Weights of a small image deblurring model: arch unet.
Rows from block 11 of a small image deblurring model, named by matrix and row number. Each number is 500 + 25 x the weight over its row's rms, rounded and kept within 0 to 999. All counts start at 0. Numbers have three digits each.
Before each channel's rows are labels from the 100 images, of 14848, where the channel reaches its highest value: "top examples" is what is common among them; "patch colour" is the nearest of a few named colours to the mean colour under the peak. Only what is clearly more common there than usual is listed. The data: coloured fractals of 300 iterated function systems on busy backdrops. In brackets: how many of the 100.
# conv: 3x3 conv (model.decb.1.0.conv.weight, 64x128x3x3, each kernel summed), inputs 64-127

top examples: sparse (67)
patch colour: grey (53)
conv.24:485477459472537538485530450545552436541473589460450491512468467512504493489501518510517506503457528500510513504510517474489501469487475519526527515478467481505496502557511510520477477497477521

top examples: yellow (66); orange (34)
patch colour: brown (69)
conv.62:468539452485447521463469471524481523560520500484521522498477528495530498482530398477527518507495529492482507533486551527427505505507473527528485515563515476523547476519539481483485497503465526

top examples: sparse (75); black (54)
patch colour: black (41)
conv.61:536503446539484465526450473532519480542504527495513488510500495453490501463508491476481500416526476498485503482489473491506504527511553511466510504541481483497522489518458519462467506474518507

top examples: sparse (79); green (41)
patch colour: grey (63)
conv.50:541523447489469469458471455512515468468487560464445551533519496492564541469496538494486492469481450518514517444486506472513509522487479508529579510452483496522477513527491511510495495484489512

top examples: sparse (71); white (56); pink (32)
patch colour: grey (67)
conv.14:496490532501478518557517488493475500495514501483463484543538510525548535545533561467481477501490478549490499504500464498527529505497464510468520485457524510529501467498504501485503504507497514

top examples: sparse (69); white (52)
patch colour: grey (69)
conv.0:498499512448512590559484487504560488507446521491490455499516511515501473552504523486455507500489496467500509498488495521521520506501489483480510515494511508499538485502509480553483505450528449

top examples: sparse (66); white (26)
patch colour: grey (50)
conv.25:499501481511473538502413524547525497506524507511494503515437510491517508514481504495533494548485490455506522462494504525516490484534504523506462527447498544412499471494506479495478504560473488

top examples: red (79)
patch colour: grey (60)
conv.46:507497493500500477517425510527489537537517488536537425492487498513461479537504537453506537509516483486498492532502444513531471496511535505486498527453482515487499515509538512478481511497477526

top examples: sparse (66); black (29); white (28)
patch colour: grey (69)
conv.13:491490522497454472542513509499474511487497490494477502519503492498466457523492544500491521481510495516472561508465501456535543510513509515481481523422532516467527508504475520511529478472505536

top examples: black (35)
patch colour: grey (60)
conv.10:540487484510500515490498480540505536531489443501549509511472502479488495450490495465494509452533475491476512527513468529504499467539494510462512519525462521538521481477532503529508494504481512

top examples: sparse (78); white (26); pink (25); colour: orange (25)
patch colour: black (61)
conv.17:506460472529523500524542439465513458467469499483599491466558527513520456550472528530461497486486525563485483483507479502457515533487506505496542506526483469525493510503492507491529470463505504

top examples: pink (28); orange (26)
patch colour: brown (67)
conv.37:524459527458508472467537520485529521513523500542464519522474495510569519487509493483515467453476518500510520486512521473480506516521534512491482499505533500515499527494445503497511505508508478

top examples: sparse (67); grey (63)
patch colour: black (60)
conv.20:502522528496487481536545561451466506501514401514605489518490517482476513484504517477482517492503463491462459487475470544471459482544528496461441510526519493490539499419535486477516512510501458

top examples: green (59)
patch colour: grey (61)
conv.33:533506507519548488526502516464506480403508498487493503449496467508484509494504620479472428503486505518479485485501499520565502497496507479460516496431500510527480507510533510562487507503474511

top examples: orange (61); red (30)
patch colour: brown (58)
conv.2:491546512469506492515451499441490505472479483518554551492510478545507476515488481491514479530487517503487474437528502535487487496504493460486483520535508503517481490480502523498509494471491486

top examples: red (39); yellow (28)
patch colour: red (37)
conv.29:491492497494504485494486511498491483504504504505547483487542492516516466527519445502529483472520478524487502503464484512484484485496492491491479460552491484494510537488522478498500512489496502

top examples: yellow (33); orange (28)
patch colour: orange (29)
conv.7:506469514512457443451493507463487501472528479474489510488503560526523512512496481498465484482513517496506500489505455501479496490513509456507549514456515517490498522537498474537486482481491502

top examples: sparse (91); black (30)
patch colour: grey (49)
conv.55:505498493499502546506489480524480512451487535493522444522490484498518479584529568475542489555519488497490488480480483555519524513501473475522438521486543524521498515513522498484460490495497526

top examples: white (33)
patch colour: grey (62)
conv.35:512498490481518554489454472505486494503494499452452499507503491509511434507525512479484507469526500525537514519515517483525536506537467541510489492467484497477511481516505516518480494496509542

top examples: orange (75)
patch colour: brown (83)
conv.58:516481520507453432499456531531478505534521501483527527509482540493527507525495456495459509544520488502498478482505512545487496494519473515528504522517492476518478504506514499503509508503538535

top examples: pink (28)
patch colour: grey (62)
conv.54:490453437498557475554477448506510489557493541479463550522530517509537510492501514507503507511486520508527529512516495476522504520474492495499506454479443483474510490547481523504488483485498551

top examples: sparse (62); yellow (48); orange (28)
patch colour: brown (63)
conv.27:502494464482529469477415459500518510540495543456507492520465507501481523544498476501490520476503498510504515501554541513523519512462449483527517502511491483504496474523514499492484496487494498

top examples: sparse (68); grey (41)
patch colour: black (93)
conv.36:479488510518506535487553496466500473513476492514429499502508485480527548516482477520509479505513497525493497447489489446445529503505546508484477455549488505492503504481502486515535509558527466

top examples: grey (46); orange (30)
patch colour: black (83)
conv.4:479506529499483513481565503438478518462498401492564519488500480509508494472491503488498477486504475520482486532487468532476472496537516481473479512515503508494506496416530476474535497518506456

top examples: orange (79)
patch colour: brown (75)
conv.23:507509503484548527508467465498511493372498514480509532450473473518557490492489523486507466516496514503481526512515532564489506488483499501512507481488509500558462500507615454486469492495496503

top examples: white (32)
patch colour: pink (58)
conv.34:500493442493505488542514490518486501532488506495488539500518475510526499446523506513489520500499503510502494544493501461512486526472538519489501490569472491523526481500503483513472502456478493

top examples: grey (36)
patch colour: black (67)
conv.38:525497550552479493506477541464466514506518403506535521484502533449515490489496510488493503481484475496478485503501472501502490521521517500482469488525523520494520493443477503457520503524515487

top examples: white (61)
patch colour: white (67)
conv.9:472487449484514523522523480498499477516496517493521525497507491504449496479515470519512528496512510500517492510486489506495501476465454486464496487520437497489525486496441499477470490522478510

top examples: orange (81)
patch colour: brown (88)
conv.41:474518494481498504541487484505502492504500501510571500466520495531486461499491390495511469532498495501485476540499494547409483491496492508514485501589491512527497491501613472473511509507500497

top examples: yellow (51)
patch colour: yellow (29)
conv.49:532499451518455486454513506519516482525503518498492509487507543477510512421520499500487525463484496506536476448459493482541491486505481448479516484480474491489549486493428510502487510523466477

top examples: red (96)
patch colour: red (51)
conv.56:467490483509551541485477490489499488541474507486490328423510473503448447515492497503537491502509475502483480496503476516514507471492516497499492532478506512505467513501617468499511498508466508

top examples: sparse (86)
patch colour: white (52)
conv.63:454489475459502520459550469507446467422479482504578501488505425521471513512498461514511505491532522485519489490490486500528501466447506452493490514453475490486560491470489497436498483502466482

top examples: orange (79)
patch colour: brown (73); orange (25)
conv.15:487511505489544488483407486500519497506509529474528542475481519537500464522489461504476477507496494520495486497533504528469495495497480507541519484551510484532519510529564483493513492497488529

top examples: white (45); yellow (30)
patch colour: grey (54)
conv.1:563486497507532551526522533525498463477529472494465498464503524494495464506503524506482516497498461509509485515498501479488521479536464516475485494540520480531558481490543481546499521503538517

top examples: sparse (96); black (50)
patch colour: black (45)
conv.3:514506493486519553482500475514505529543507522467462489522495490525517497543491496516477512474494513492511510485479549472507523536511473503522527498494537533458563527500488526510489474481545513

top examples: sparse (74); yellow (28); white (25)
patch colour: brown (48)
conv.16:516519493482506398496421535498522597510512491481490499487477461506490507471559485437459499448497498493512493535530504516546491501530514462515508486488484514485513515514531514550513519431498492

top examples: red (92)
patch colour: red (82)
conv.51:503529474525528466495473504533504493572491502475494500506515520577459504559504489508560493462515489519505485482513499496503483493476506522521492522509484474485488494508494522481471508510479511

top examples: pink (41); white (30)
patch colour: grey (48)
conv.45:508479474514490547479496470529475492521464507455504519499518492504486501516502475490501512518531534479496507509503531422518530508471467502499530496481503518479545499500432501488464476472496518

top examples: sparse (68); pink (36); white (35)
patch colour: grey (56)
conv.48:484480489516441532528517504465497488486504509516475534497473530488500528481481522497510497538503489481493510551488507507505456500507512477472482519483500476513489520490478493445479514492456471

top examples: sparse (70)
patch colour: grey (54)
conv.30:495491486507483388508533474472494483509469496487501502490501513518534535510494487496534510495510505514489500483512523498502493487495472485496508484565501485528465513508538498481551504521492473

top examples: orange (59); red (26)
patch colour: brown (52)
conv.39:493538510510539485523465553501491492499509485511509506525499504512508511497494499470478469503533504491485489494490509566494501474535504515491462469499509500537474487488511492503473523510501497